From a checkpoint of a small CTC audio transcriber: 9.92M parameters, moe top_k.
Rows from block 2 of a small CTC audio transcriber, named by matrix and row number. Rows with one number belong to one neuron. Each number is 200 + 40 x the weight over its row's rms, rounded and kept within 0 to 999. All counts start at 0.
After each neuron's rows are labels from the 100 clips, of 14976, where the neuron reaches its highest value: "strongest on" is what is common among them; "peak on" is the class under the peak. Only what is clearly more common there than usual is listed. The data: phrases spoken by 400 fixed synthetic voices. In brackets: how many of the 100, against the usual share in percent.
# fc1: MLP up (model.blocks.2.mlp.fc1.weight, 1536x256), inputs 128-191
# fc2: MLP down (model.blocks.2.mlp.fc2.weight, 256x1536, transposed), outputs 128-191

fc1.0,179,181,159,246,193,202,230,149,234,219,176,198,142,223,213,187,154,149,196,160,157,193,170,196,214,180,190,169,183,241,197,178,197,201,219,208,163,134,222,155,220,273,204,244,250,117,183,172,195,197,197,242,209,228,236,150,199,142,140,253,146,259,152,240
fc2.0,151,247,240,218,307,123,251,145,145,125,224,272,151,154,168,282,179,218,182,267,197,194,167,120,245,179,240,193,233,182,226,187,171,222,208,131,183,214,226,210,123,253,172,220,187,229,253,237,272,155,277,216,258,213,218,212,158,220,186,156,203,228,165,181
strongest on: reverberation (88 vs 35.3); clipping (48 vs 7.9)
peak on: silence (66 vs 30.3)

fc1.199,165,154,166,177,283,134,160,148,97,221,185,268,116,242,189,196,152,159,172,185,202,210,227,165,211,206,180,180,248,234,247,252,221,191,259,163,141,159,255,259,164,181,223,181,170,216,177,239,158,178,219,171,203,203,223,182,178,137,181,218,230,195,161,217
fc2.199,239,289,236,253,148,129,175,238,249,228,165,175,197,230,216,193,222,144,219,154,151,146,247,147,163,208,184,129,198,223,221,190,197,150,220,235,222,215,188,107,275,277,211,255,261,234,230,215,267,180,166,191,272,205,177,199,206,248,204,249,211,166,182,173
strongest on: /s/ (82 vs 52.6)
peak on: /ɝ/ (31 vs 3.2)

fc1.221,237,199,203,194,218,234,135,175,154,180,156,205,241,118,139,215,180,191,175,180,199,187,215,226,368,230,202,253,257,251,196,258,213,155,167,166,231,171,269,140,222,199,120,243,175,237,198,209,191,197,198,158,187,247,207,256,242,189,209,171,215,201,161,195
fc2.221,244,342,174,126,168,238,171,256,180,210,184,159,213,186,249,260,166,190,169,165,234,163,219,188,239,233,291,265,210,219,194,171,208,203,198,212,239,184,260,175,242,269,184,252,144,208,203,151,162,168,223,144,178,187,159,260,207,265,161,182,202,216,216,232
strongest on: reverberation (60 vs 35.3); /h/ (52 vs 24.9)
peak on: /h/ (33 vs 0.7); /t/ (25 vs 4.8)

fc1.297,220,207,217,258,192,167,190,151,177,177,214,245,204,241,191,234,135,175,179,306,227,222,230,179,291,169,244,260,183,207,207,247,146,213,215,166,194,257,225,214,204,99,152,140,122,207,186,196,194,165,167,215,145,285,266,169,223,168,228,190,159,211,287,215
fc2.297,185,254,221,256,167,131,195,208,224,151,151,200,226,201,231,202,184,185,199,164,220,250,163,200,176,220,183,57,280,244,219,199,265,211,191,233,194,207,207,121,244,296,185,282,256,221,192,214,201,207,202,223,264,108,174,216,134,221,147,174,144,186,180,184
strongest on: /ɹ/ (96 vs 57.7); quiet level (68 vs 28.6); child-like voice (51 vs 22.4)
peak on: /ɹ/ (69 vs 2.3)

fc1.627,220,147,112,251,163,175,214,170,164,230,189,181,229,135,220,186,170,167,251,198,159,169,235,250,180,211,188,211,188,207,216,209,222,248,272,213,175,172,216,153,181,208,219,187,245,254,218,120,225,168,158,136,225,203,165,157,187,164,244,134,176,255,189,245
fc2.627,186,209,215,182,235,197,183,169,164,166,160,228,199,233,169,208,193,189,178,309,222,236,235,243,202,229,183,213,219,185,145,241,187,204,183,158,191,187,182,203,229,162,164,197,171,117,193,230,221,226,196,252,175,283,207,218,232,256,217,157,284,163,208,178
strongest on: reverberation (62 vs 35.3); white noise (46 vs 12.7)
peak on: silence (86 vs 30.3)

fc1.117,177,197,181,143,282,211,143,214,168,155,201,238,180,243,194,243,179,224,169,199,169,264,177,179,171,175,172,153,198,211,208,197,247,256,175,146,218,257,240,208,171,197,116,141,179,154,223,192,214,236,195,266,152,323,225,236,147,184,194,154,238,177,184,207
fc2.117,255,185,226,240,238,154,181,112,168,255,185,203,102,247,201,184,164,131,186,123,225,200,218,200,165,270,182,224,186,192,157,277,243,140,228,193,180,231,230,259,190,214,218,209,162,213,148,235,191,189,282,121,171,122,248,254,227,100,204,189,123,194,172,225
strongest on: /ɹ/ (96 vs 57.7); deep voice (77 vs 28.6); thin (high-pass) (43 vs 12.5)
peak on: /ɹ/ (95 vs 2.3)

fc1.490,242,171,271,266,190,111,165,166,153,202,173,293,178,100,212,130,176,191,178,231,215,176,191,222,277,151,235,192,186,238,178,228,230,211,245,209,128,183,218,207,185,220,184,250,189,215,205,160,139,229,157,150,169,150,223,267,188,174,151,103,252,259,271,194
fc2.490,260,182,243,192,215,238,222,205,157,247,147,147,144,269,157,242,159,264,203,217,225,230,211,227,237,216,203,206,169,177,146,233,199,157,199,182,223,161,165,139,232,125,233,191,182,259,201,182,133,265,146,142,204,191,221,291,229,141,197,246,150,245,191,229
strongest on: /ʃ/ (62 vs 16.5); /u/ (43 vs 20)
peak on: /ʃ/ (36 vs 0.8)

fc1.422,136,260,212,256,248,182,201,138,183,170,154,215,235,182,152,140,179,93,193,222,255,144,190,241,186,150,210,178,254,193,213,226,158,239,252,166,242,134,227,125,203,197,169,199,282,219,129,222,244,202,186,163,226,192,172,165,240,213,218,231,216,189,204,234
fc2.422,201,200,187,177,157,226,221,268,179,257,304,247,141,220,222,225,218,245,231,191,231,195,267,137,211,159,124,183,204,185,232,198,212,142,178,244,254,206,154,280,214,192,209,195,167,269,150,230,165,243,191,267,284,167,159,201,198,182,174,184,182,162,189,166
strongest on: clipping (47 vs 7.9)
peak on: /w/ (27 vs 0.9); /t/ (27 vs 4.8)

fc1.631,218,210,256,178,137,215,154,227,181,207,154,272,143,226,188,144,165,203,213,190,183,224,213,187,245,214,163,223,174,171,137,181,230,256,198,228,180,97,243,189,235,222,198,134,176,137,191,212,155,212,193,207,227,240,222,170,291,162,171,243,201,183,155,198
fc2.631,247,141,199,188,250,205,191,243,191,217,159,166,263,194,222,207,241,244,166,154,151,203,208,195,170,223,171,225,154,155,292,202,229,152,209,181,219,260,252,189,244,160,231,292,265,173,212,193,197,240,164,102,151,235,201,264,175,200,249,198,163,193,263,276
strongest on: /æ/ (70 vs 27.8); /ŋ/ (31 vs 9.5)
peak on: /æ/ (66 vs 2.6)

fc1.699,157,221,160,191,280,167,198,191,164,222,175,219,190,302,199,206,176,215,231,133,144,165,256,218,176,213,199,219,165,220,241,236,203,159,155,221,223,224,257,189,220,179,153,201,271,234,182,200,229,201,236,257,204,277,252,272,233,125,211,152,151,198,169,182
fc2.699,251,190,272,152,195,120,245,183,177,144,209,131,166,250,192,193,252,267,205,191,200,193,213,146,144,219,117,217,212,224,273,156,173,171,253,215,218,260,202,153,182,190,183,208,202,133,287,207,187,268,143,223,240,258,213,213,220,176,317,160,192,217,246,154
strongest on: /s/ (98 vs 52.6); slow speaker (42 vs 21); pink noise (33 vs 12.3)
peak on: /s/ (44 vs 3.5); /i/ (28 vs 2.6)

fc1.403,208,238,174,192,98,197,209,234,170,168,211,213,202,195,173,182,191,192,175,266,197,258,212,275,207,202,185,203,231,193,205,282,297,176,161,262,235,227,267,227,230,228,174,243,225,207,183,89,223,224,208,241,209,211,148,307,213,206,127,186,228,178,171,188
fc2.403,137,247,210,204,73,220,203,294,199,198,191,174,191,164,232,190,236,217,231,198,125,169,236,267,147,202,208,227,229,176,182,217,231,277,163,272,166,214,237,164,207,300,201,229,279,220,191,190,219,185,196,246,165,139,147,184,158,215,146,206,190,200,235,163
strongest on: clipping (25 vs 7.9)
peak on: /d/ (36 vs 1.6); /n/ (30 vs 2.5)

fc1.212,181,169,178,193,232,213,203,214,222,199,178,175,119,187,239,162,133,122,197,305,199,187,151,212,307,162,265,245,177,220,173,237,181,181,251,181,218,152,161,152,155,229,187,186,156,297,164,186,187,194,123,153,207,148,217,179,276,185,187,253,187,228,170,214
fc2.212,127,157,180,203,236,150,256,228,208,196,226,190,218,259,225,192,251,203,190,188,236,216,256,205,212,201,181,211,183,162,210,219,106,200,174,165,209,214,228,191,270,273,163,187,201,256,202,192,222,156,195,164,223,169,229,155,206,223,150,185,137,217,207,156
strongest on: reverberation (73 vs 35.3); /oʊ/ (61 vs 36.3); /z/ (52 vs 20.4); text has "zero" (40 vs 2.1)
peak on: /ɹ/ (33 vs 2.3)

fc1.32,165,165,212,220,202,141,156,210,151,228,189,278,127,173,190,218,202,175,186,218,183,222,190,203,267,167,199,183,206,236,229,258,166,200,211,185,133,177,301,206,262,211,113,232,283,188,139,156,241,204,218,262,187,179,171,223,218,197,202,159,209,175,220,184
fc2.32,233,184,206,216,235,181,129,170,226,223,171,288,232,158,194,203,310,205,163,209,187,206,155,210,123,266,303,175,176,239,240,250,264,173,216,90,211,224,211,196,122,134,184,152,130,202,195,239,181,204,197,221,196,198,260,213,156,172,239,205,177,180,219,280
strongest on: clipping (71 vs 7.9); reverberation (66 vs 35.3)
peak on: silence (67 vs 30.3)

fc1.14,167,164,212,216,237,175,126,165,198,177,200,205,191,206,184,264,154,138,222,225,151,205,178,251,239,197,210,239,208,218,119,209,161,234,196,222,193,170,179,197,218,208,163,120,234,174,231,259,173,218,190,167,267,192,230,224,212,189,252,187,218,216,213,205
fc2.14,225,218,206,142,202,248,254,203,184,176,243,190,233,140,182,248,226,215,236,142,220,171,204,151,182,194,181,276,215,138,237,173,220,153,261,233,178,153,222,212,194,217,186,226,162,234,162,185,183,238,235,187,224,270,141,247,235,239,156,181,215,127,200,197
strongest on: /ʃ/ (39 vs 16.5)
peak on: /aɪ/ (38 vs 3.3); /ɑ/ (34 vs 3.2)

fc1.381,228,191,147,176,207,156,179,233,150,265,185,165,207,147,131,165,166,178,193,159,156,224,252,251,178,250,198,246,224,226,197,211,218,250,240,214,167,211,201,212,179,107,99,90,187,217,258,195,196,198,207,218,171,265,206,186,168,211,277,191,245,229,236,200
fc2.381,176,178,215,240,222,92,248,223,176,158,230,219,196,183,177,187,199,258,185,165,217,196,237,153,132,304,241,184,224,181,177,194,229,161,181,177,170,180,217,183,172,172,188,204,147,159,168,213,221,216,197,139,200,199,248,187,140,215,137,232,195,228,216,222
strongest on: /æ/ (56 vs 27.8); muffled (low-pass) (31 vs 11.5)
peak on: /l/ (32 vs 2.5)

fc1.186,157,170,259,228,143,160,155,161,230,192,190,185,180,282,209,174,179,218,226,288,188,198,166,236,151,157,295,211,162,192,164,192,203,239,157,191,259,137,204,143,214,149,195,219,208,179,224,234,176,167,128,228,184,281,181,216,276,216,202,212,255,143,168,194
fc2.186,227,188,256,152,248,220,220,179,173,249,155,274,246,221,147,143,184,192,293,187,199,206,215,127,238,185,172,153,182,210,240,119,115,141,200,178,193,183,136,196,171,232,190,181,250,223,190,242,232,127,206,270,210,183,208,197,216,194,254,196,176,200,188,221
strongest on: /ɔ/ (74 vs 27.5)
peak on: /ɔ/ (64 vs 2.7); /oʊ/ (30 vs 3.7)

fc1.552,219,216,191,247,194,210,158,224,107,188,190,194,165,251,211,186,138,161,196,276,243,196,219,227,161,213,210,207,213,175,214,224,255,261,183,210,166,247,267,171,287,198,149,202,198,232,205,167,188,186,172,184,171,217,192,285,226,195,151,209,173,255,157,237
fc2.552,191,257,232,208,175,164,217,216,168,192,177,191,120,291,187,198,113,223,228,227,171,198,236,147,292,191,265,280,190,227,143,238,175,165,195,175,204,269,216,206,181,165,155,223,212,157,172,226,174,181,167,152,207,229,138,194,227,242,226,236,183,176,201,227
strongest on: clipping (37 vs 7.9)
peak on: /d/ (65 vs 1.6)

fc1.493,203,210,108,148,216,180,187,204,182,266,123,246,184,225,232,175,134,175,236,189,229,177,219,227,266,197,219,272,252,224,157,212,244,137,138,197,262,166,275,173,150,173,197,211,218,225,183,246,188,192,213,180,237,198,159,271,250,223,233,230,191,214,174,236
fc2.493,194,192,260,214,207,220,220,148,164,207,273,232,209,213,269,186,223,239,151,218,185,215,191,234,183,202,115,134,170,242,241,204,128,235,181,245,221,176,186,154,219,229,152,203,165,140,192,186,123,236,270,251,144,211,278,116,230,140,235,190,255,172,211,176
strongest on: /s/ (99 vs 52.6); /aɪ/ (60 vs 29.3); text has "twice" (36 vs 2)
peak on: /s/ (49 vs 3.5); /aɪ/ (35 vs 3.3)

fc1.80,225,259,170,154,189,216,201,85,196,176,165,200,166,170,190,243,169,186,112,222,233,181,206,205,208,201,219,241,199,213,212,222,217,174,255,207,218,204,245,81,159,178,191,279,178,165,220,198,189,226,217,148,151,219,232,215,216,228,140,150,137,227,302,230
fc2.80,207,124,195,222,280,235,222,225,250,248,194,231,256,149,220,205,132,215,204,279,241,205,252,146,158,165,168,145,181,218,184,175,218,148,268,209,178,179,208,226,171,233,133,217,146,216,178,218,218,244,232,105,250,226,233,196,206,152,227,204,208,221,176,243
strongest on: /ɹ/ (96 vs 57.7); child-like voice (69 vs 22.4)
peak on: /ɹ/ (66 vs 2.3)

fc1.657,155,234,194,157,258,172,163,109,217,141,185,202,201,312,91,246,142,192,159,227,259,135,160,171,228,228,222,227,117,166,166,204,252,182,160,157,188,192,232,167,167,197,207,198,165,165,162,174,178,153,255,225,196,257,282,191,175,156,254,212,113,239,139,256
fc2.657,166,214,197,146,205,182,201,110,189,269,158,179,227,241,148,200,163,196,160,156,228,196,178,211,182,236,116,219,229,279,162,141,161,203,164,143,158,225,252,194,262,157,206,166,183,194,109,262,214,176,223,144,184,168,186,238,152,237,205,273,269,235,211,179
strongest on: /ʃ/ (75 vs 16.5); /ɑ/ (71 vs 33.1); /p/ (69 vs 35); text has "shop" (56 vs 2.1)
peak on: /ɑ/ (68 vs 3.2); /oʊ/ (27 vs 3.7)

fc1.292,206,190,229,194,219,165,167,137,211,196,194,234,132,236,239,199,171,204,196,267,169,181,157,190,228,185,302,238,222,190,159,239,248,222,204,207,219,212,246,140,196,213,156,206,209,199,187,199,157,210,180,210,231,256,105,224,231,229,168,217,170,170,199,218
fc2.292,179,234,220,123,154,220,142,161,230,205,171,218,230,220,217,277,141,224,175,221,208,220,176,257,189,223,196,163,199,160,276,277,119,218,118,249,225,201,134,265,274,211,244,155,265,195,160,243,196,141,141,190,126,193,229,242,221,252,211,189,180,185,226,194
strongest on: /ɔ/ (69 vs 27.5); /h/ (50 vs 24.9); text has "horse" (31 vs 1.9)
peak on: /ɔ/ (26 vs 2.7)

fc1.96,142,284,239,176,186,219,180,176,153,234,142,222,207,240,148,172,165,175,172,187,191,227,186,180,321,250,202,169,218,217,166,200,144,155,194,160,170,164,180,142,270,195,179,172,254,179,162,232,197,233,234,201,182,231,200,198,190,173,178,210,190,203,182,194
fc2.96,240,154,289,173,203,245,182,153,189,161,295,144,245,155,181,265,223,262,144,204,205,255,92,200,243,197,181,225,182,230,308,227,223,168,228,231,189,271,279,202,205,190,223,219,241,124,221,240,204,202,176,184,208,189,254,208,234,206,256,191,186,209,139,180
strongest on: /s/ (83 vs 52.6); fast speaker (46 vs 22.5); text has "cancel" (25 vs 1.8)
peak on: /ə/ (35 vs 1.1); /ɪ/ (27 vs 2.8)

fc1.599,177,198,182,210,214,166,166,321,194,188,141,234,198,189,241,143,154,198,206,222,219,260,308,192,204,214,184,226,155,237,155,286,194,139,164,142,218,230,248,189,203,186,166,146,153,154,185,189,242,175,204,194,223,197,240,205,295,179,180,227,186,275,182,214
fc2.599,224,171,160,212,220,208,282,143,252,194,271,165,170,226,260,175,261,288,196,247,204,216,193,277,98,238,191,226,83,234,170,162,171,312,234,176,155,260,210,142,218,156,161,171,224,251,286,224,203,192,190,195,138,188,215,261,177,176,85,164,208,231,225,160
strongest on: reverberation (80 vs 35.3)
peak on: /æ/ (39 vs 2.6)

fc1.359,230,271,116,211,134,149,177,212,201,120,140,111,179,177,224,207,141,208,176,260,197,257,278,217,177,218,249,185,179,172,177,167,261,185,219,224,269,258,192,169,178,213,191,211,173,209,194,199,232,198,185,199,174,223,175,204,233,228,241,252,103,165,208,238
fc2.359,226,186,202,245,199,262,225,171,182,190,222,294,244,191,177,127,219,178,193,171,234,156,213,199,244,215,141,172,250,251,181,238,83,285,176,181,201,197,141,217,208,214,216,172,186,220,244,104,217,223,178,293,235,209,232,186,266,201,178,145,225,297,288,151
strongest on: /ɔ/ (68 vs 27.5); /ə/ (60 vs 32.6); fast speaker (52 vs 22.5); text has "forest" (32 vs 1.8)
peak on: /ɔ/ (58 vs 2.7)

fc1.729,222,146,176,140,156,233,153,156,180,234,208,268,192,182,284,211,154,174,130,228,197,268,212,183,270,188,213,250,164,206,212,256,200,222,205,186,183,202,246,158,212,183,213,211,169,142,215,199,209,247,162,157,167,242,259,241,199,220,208,150,162,231,240,226
fc2.729,168,101,194,205,131,167,204,235,188,187,261,262,166,231,199,201,208,161,285,230,220,219,240,118,219,223,205,249,222,183,148,185,218,197,156,182,193,257,213,209,246,248,153,254,194,242,83,178,195,244,161,120,257,224,222,185,249,269,191,251,187,187,194,245
strongest on: /ɹ/ (90 vs 57.7)
peak on: /ɹ/ (81 vs 2.3)

fc1.295,197,277,104,203,226,188,162,212,181,252,184,208,200,271,184,260,144,204,242,218,218,177,221,210,226,159,242,193,127,207,170,244,194,247,199,168,184,266,258,202,275,192,176,209,212,219,182,158,189,165,186,160,236,221,209,241,297,190,202,196,240,214,205,225
fc2.295,174,246,216,159,249,181,301,197,166,144,198,224,197,241,88,213,233,318,232,233,186,216,280,180,178,216,173,173,121,239,241,198,154,276,250,184,176,235,158,135,227,136,88,239,225,242,198,169,197,211,253,260,186,217,150,225,157,232,185,167,190,205,198,172
strongest on: /s/ (97 vs 52.6); clipping (28 vs 7.9)
peak on: /s/ (51 vs 3.5)

fc1.238,201,172,211,210,201,217,181,245,209,111,218,202,190,126,148,152,145,200,128,240,188,207,178,208,231,182,181,209,223,235,186,210,251,122,171,224,188,258,180,126,225,181,170,212,207,177,184,157,211,157,181,155,94,220,267,239,129,158,193,151,171,178,181,248
fc2.238,176,156,222,219,161,183,228,214,231,177,237,205,194,314,212,194,176,222,140,156,180,215,209,170,257,255,180,225,195,240,193,179,194,214,217,213,162,238,218,227,169,165,184,217,200,175,153,268,150,267,236,226,210,199,177,216,227,139,222,209,208,180,161,161
strongest on: /ʃ/ (80 vs 16.5); /p/ (79 vs 35); /ʊ/ (54 vs 9.1); text has "push" (35 vs 1.8)
peak on: /ʊ/ (32 vs 0.5); /ʃ/ (32 vs 0.8)

fc1.78,185,215,199,219,217,145,133,233,183,192,136,111,143,217,111,202,177,169,213,183,219,196,193,218,336,185,202,211,228,207,167,218,213,189,147,299,223,210,214,144,183,219,166,270,266,133,177,277,205,246,173,232,242,206,203,207,198,122,236,156,149,220,236,196
fc2.78,202,207,198,176,226,190,153,203,209,185,277,231,209,245,173,162,194,203,252,186,238,267,241,205,248,236,225,216,214,170,259,267,151,279,253,208,196,216,198,223,214,224,170,178,156,239,148,227,182,135,127,219,245,201,258,186,184,208,230,153,249,230,241,209
strongest on: /ʃ/ (36 vs 16.5)
peak on: /ɪ/ (35 vs 2.8)

fc1.453,139,221,222,214,225,211,163,206,265,254,98,223,237,132,152,207,164,121,205,249,141,151,133,224,199,260,255,247,227,199,168,219,216,232,241,144,180,155,189,197,172,213,239,200,199,247,203,210,207,140,190,129,275,182,199,197,203,229,262,212,243,230,174,300
fc2.453,252,203,271,190,187,203,198,202,202,175,257,207,188,205,214,176,194,184,104,123,241,205,177,107,163,209,206,201,180,188,192,202,203,146,194,223,222,257,192,250,243,228,230,249,198,200,224,126,257,216,269,248,248,216,232,191,181,170,223,261,221,173,265,143
strongest on: /ʃ/ (54 vs 16.5); /ʊ/ (28 vs 9.1); clipping (25 vs 7.9)
peak on: silence (88 vs 30.3)

fc1.2,144,211,146,266,245,179,101,189,199,157,149,173,149,105,209,266,177,197,213,175,244,163,163,223,197,199,263,203,195,186,166,211,319,186,146,233,187,195,214,91,177,265,202,235,181,213,195,243,174,191,148,189,117,164,159,246,151,172,193,180,169,178,127,206
fc2.2,205,119,190,92,182,245,265,213,189,161,245,160,204,187,208,114,251,232,197,160,180,165,206,221,221,194,188,140,185,164,196,130,70,206,120,124,164,185,160,295,243,137,228,92,165,226,175,172,196,167,210,168,215,272,182,131,233,140,269,219,181,192,166,223
strongest on: /ʃ/ (56 vs 16.5); fast speaker (45 vs 22.5); /ʊ/ (42 vs 9.1)
peak on: /ʊ/ (32 vs 0.5)

fc1.611,149,181,253,225,158,175,176,180,235,222,182,236,225,160,198,173,141,150,207,294,164,181,160,208,180,240,283,189,210,150,183,185,209,206,231,195,162,145,186,262,158,203,226,154,198,247,180,193,145,185,224,198,270,198,200,199,225,218,233,163,244,194,193,269
fc2.611,174,209,224,202,154,220,226,204,211,187,256,223,186,206,153,224,221,184,187,167,205,123,222,129,191,143,200,228,193,176,202,246,181,139,158,217,286,257,176,128,237,217,171,263,198,221,259,163,207,196,216,191,263,255,214,158,202,203,189,227,136,178,197,230
strongest on: /ɔ/ (75 vs 27.5); clipping (49 vs 7.9)
peak on: /ɔ/ (51 vs 2.7)

fc1.585,190,211,149,332,212,176,142,237,201,195,170,170,155,198,112,165,184,182,191,217,196,186,144,268,193,252,195,250,164,239,162,189,187,196,204,207,215,182,207,47,203,165,132,236,186,214,202,256,183,182,208,219,196,165,216,193,224,198,94,232,175,247,219,152
fc2.585,270,177,224,178,212,117,231,236,229,237,193,192,214,210,237,194,237,177,234,135,167,194,226,163,225,163,169,218,125,148,264,234,166,173,220,232,159,175,213,195,125,227,176,222,233,243,187,200,203,231,229,236,210,147,189,187,159,183,170,207,209,200,267,194
strongest on: /ɔ/ (97 vs 27.5); /d/ (93 vs 52.6); text has "door" (42 vs 2.1); text has "dog" (27 vs 1.9)
peak on: /ɔ/ (46 vs 2.7); /d/ (35 vs 1.6)

fc1.463,192,165,292,142,205,187,229,219,189,179,115,196,185,205,214,186,172,157,203,202,158,124,164,205,247,192,219,185,215,249,177,232,196,301,205,148,107,125,199,145,155,218,145,217,193,195,242,159,155,165,190,223,213,226,229,197,208,122,198,92,204,237,252,219
fc2.463,218,146,203,226,257,187,184,117,214,186,201,181,228,188,156,213,206,160,176,135,192,240,268,235,161,191,224,222,181,176,282,237,209,93,239,231,339,209,165,263,255,186,228,200,135,130,256,199,182,197,230,214,223,179,277,272,193,242,194,235,213,223,205,198
strongest on: /s/ (91 vs 52.6)
peak on: /t/ (56 vs 4.8)

fc1.299,240,177,215,169,201,118,151,231,130,185,99,138,216,113,175,174,123,230,181,201,211,184,170,305,197,281,221,190,162,240,145,184,330,237,174,175,148,206,185,202,207,100,157,158,218,226,157,244,141,176,175,232,153,174,230,215,204,185,246,230,226,185,194,206
fc2.299,156,268,194,168,205,171,162,208,155,161,212,182,179,217,190,256,228,217,247,178,126,204,278,212,151,260,182,243,229,204,221,242,203,213,197,224,244,255,251,170,204,185,176,194,212,224,201,171,317,246,221,275,212,214,214,190,157,190,204,198,190,234,238,177
strongest on: /æ/ (91 vs 27.8)
peak on: /æ/ (89 vs 2.6)

fc1.638,225,266,208,201,171,194,165,165,238,193,130,254,127,226,169,224,151,231,130,288,178,136,156,220,229,181,260,156,132,188,175,195,240,155,188,195,221,199,212,147,283,159,232,250,190,187,179,222,163,142,178,208,196,251,203,226,248,229,202,227,116,146,200,240
fc2.638,197,192,246,167,132,187,184,143,151,267,177,188,216,205,99,220,193,238,200,239,208,178,237,203,246,220,148,204,148,220,177,120,139,233,182,226,83,220,136,215,262,151,158,273,256,242,186,168,206,212,254,220,147,227,160,132,196,263,206,206,248,231,255,188
strongest on: /ɔ/ (88 vs 27.5)
peak on: /ɔ/ (83 vs 2.7)

fc1.280,227,184,268,217,169,193,170,221,132,179,163,275,215,165,275,188,161,155,198,288,187,269,171,206,252,171,191,213,307,242,159,208,203,265,194,165,168,242,270,233,238,221,178,152,180,151,214,192,156,215,173,201,152,234,214,156,250,194,147,191,204,233,209,196
fc2.280,199,224,198,147,225,167,116,169,231,157,196,192,229,143,186,204,136,254,119,156,181,179,215,169,237,239,234,113,223,161,263,277,232,173,198,198,153,215,192,272,319,195,197,304,231,172,175,206,189,131,254,132,219,118,158,152,150,212,214,229,194,212,250,192
strongest on: /s/ (91 vs 52.6)
peak on: /h/ (30 vs 0.7)

fc1.694,209,208,257,214,213,201,183,192,151,180,173,180,213,192,270,182,130,130,177,192,165,298,185,196,181,134,157,231,228,143,194,215,247,245,156,226,259,187,214,199,177,233,249,218,181,227,158,162,205,192,225,221,218,234,269,180,254,185,172,176,212,199,148,275
fc2.694,164,164,157,206,139,208,262,224,209,156,144,224,220,184,203,192,165,196,228,207,196,174,238,238,232,241,234,216,235,249,104,193,167,227,203,205,186,183,196,247,222,214,111,217,248,237,223,212,177,209,196,165,217,144,178,234,140,247,243,227,154,250,208,155
strongest on: reverberation (73 vs 35.3); pink noise (54 vs 12.3); muffled (low-pass) (35 vs 11.5); clipping (32 vs 7.9)
peak on: silence (93 vs 30.3)

fc1.536,186,179,159,204,215,197,130,212,215,296,220,258,208,246,210,235,185,199,166,251,172,184,154,193,187,216,193,202,198,229,174,194,214,274,207,194,205,152,211,170,238,220,170,167,180,221,197,164,193,230,174,256,174,295,198,205,187,238,211,162,214,194,152,209
fc2.536,250,99,247,250,162,164,202,193,198,243,173,235,137,191,211,182,171,128,256,117,233,263,251,164,241,193,210,228,235,175,186,176,200,128,184,157,221,223,232,202,200,206,224,197,137,200,181,196,206,250,285,133,260,192,212,173,282,131,170,262,172,204,193,157
strongest on: /ɹ/ (97 vs 57.7); /ɛ/ (76 vs 34.7); deep voice (73 vs 28.6); /v/ (45 vs 21.2)
peak on: /ɹ/ (95 vs 2.3)

fc1.89,172,213,263,219,212,125,126,170,172,190,204,239,194,181,167,187,111,159,152,213,210,228,191,240,266,170,242,164,253,217,219,284,230,229,245,201,177,183,202,184,248,234,186,185,211,203,151,187,184,178,164,202,160,187,279,172,308,175,274,177,205,194,201,184
fc2.89,210,181,223,170,190,184,228,203,213,158,176,214,233,222,192,174,304,211,171,192,162,134,218,165,155,227,116,167,216,230,212,160,132,205,208,157,203,157,187,183,267,217,161,204,197,247,227,165,191,258,265,206,221,212,107,195,204,280,190,204,278,242,230,253
strongest on: /ɔ/ (59 vs 27.5); clipping (36 vs 7.9); text has "saw" (32 vs 1.9)
peak on: /ɔ/ (50 vs 2.7)

fc1.682,217,230,175,271,159,191,199,140,209,326,190,218,202,183,222,169,142,115,148,239,91,177,225,226,233,231,233,217,258,233,178,204,170,189,257,207,191,182,205,120,190,207,178,263,157,173,159,175,182,216,192,139,205,188,279,180,251,235,180,217,174,235,158,230
fc2.682,126,68,145,236,203,150,213,213,189,249,198,259,251,214,207,211,175,177,192,230,187,177,210,138,235,214,147,179,185,171,178,242,214,247,205,112,168,233,181,247,159,226,206,158,177,211,212,227,197,195,215,183,244,207,161,205,242,226,174,224,191,167,99,219
strongest on: /ɹ/ (98 vs 57.7); /ɪ/ (90 vs 44.1); /oʊ/ (81 vs 36.3); /z/ (78 vs 20.4)
peak on: /ɹ/ (91 vs 2.3)

fc1.579,144,182,201,244,267,148,153,173,221,195,158,211,149,282,163,197,188,150,158,229,187,212,199,249,219,239,246,140,185,199,174,260,246,211,187,162,207,87,215,171,148,202,202,164,169,184,224,171,188,147,189,207,247,238,272,196,210,115,227,268,157,162,156,203
fc2.579,90,140,261,188,141,188,167,196,205,177,231,241,158,215,145,192,227,125,165,294,194,237,168,157,188,178,159,265,205,208,214,197,240,224,120,157,172,196,242,245,152,111,143,164,192,192,145,205,181,196,205,186,230,192,153,183,153,224,150,106,263,168,209,209
strongest on: reverberation (63 vs 35.3); clipping (52 vs 7.9); /ʃ/ (38 vs 16.5)
peak on: /ʃ/ (28 vs 0.8)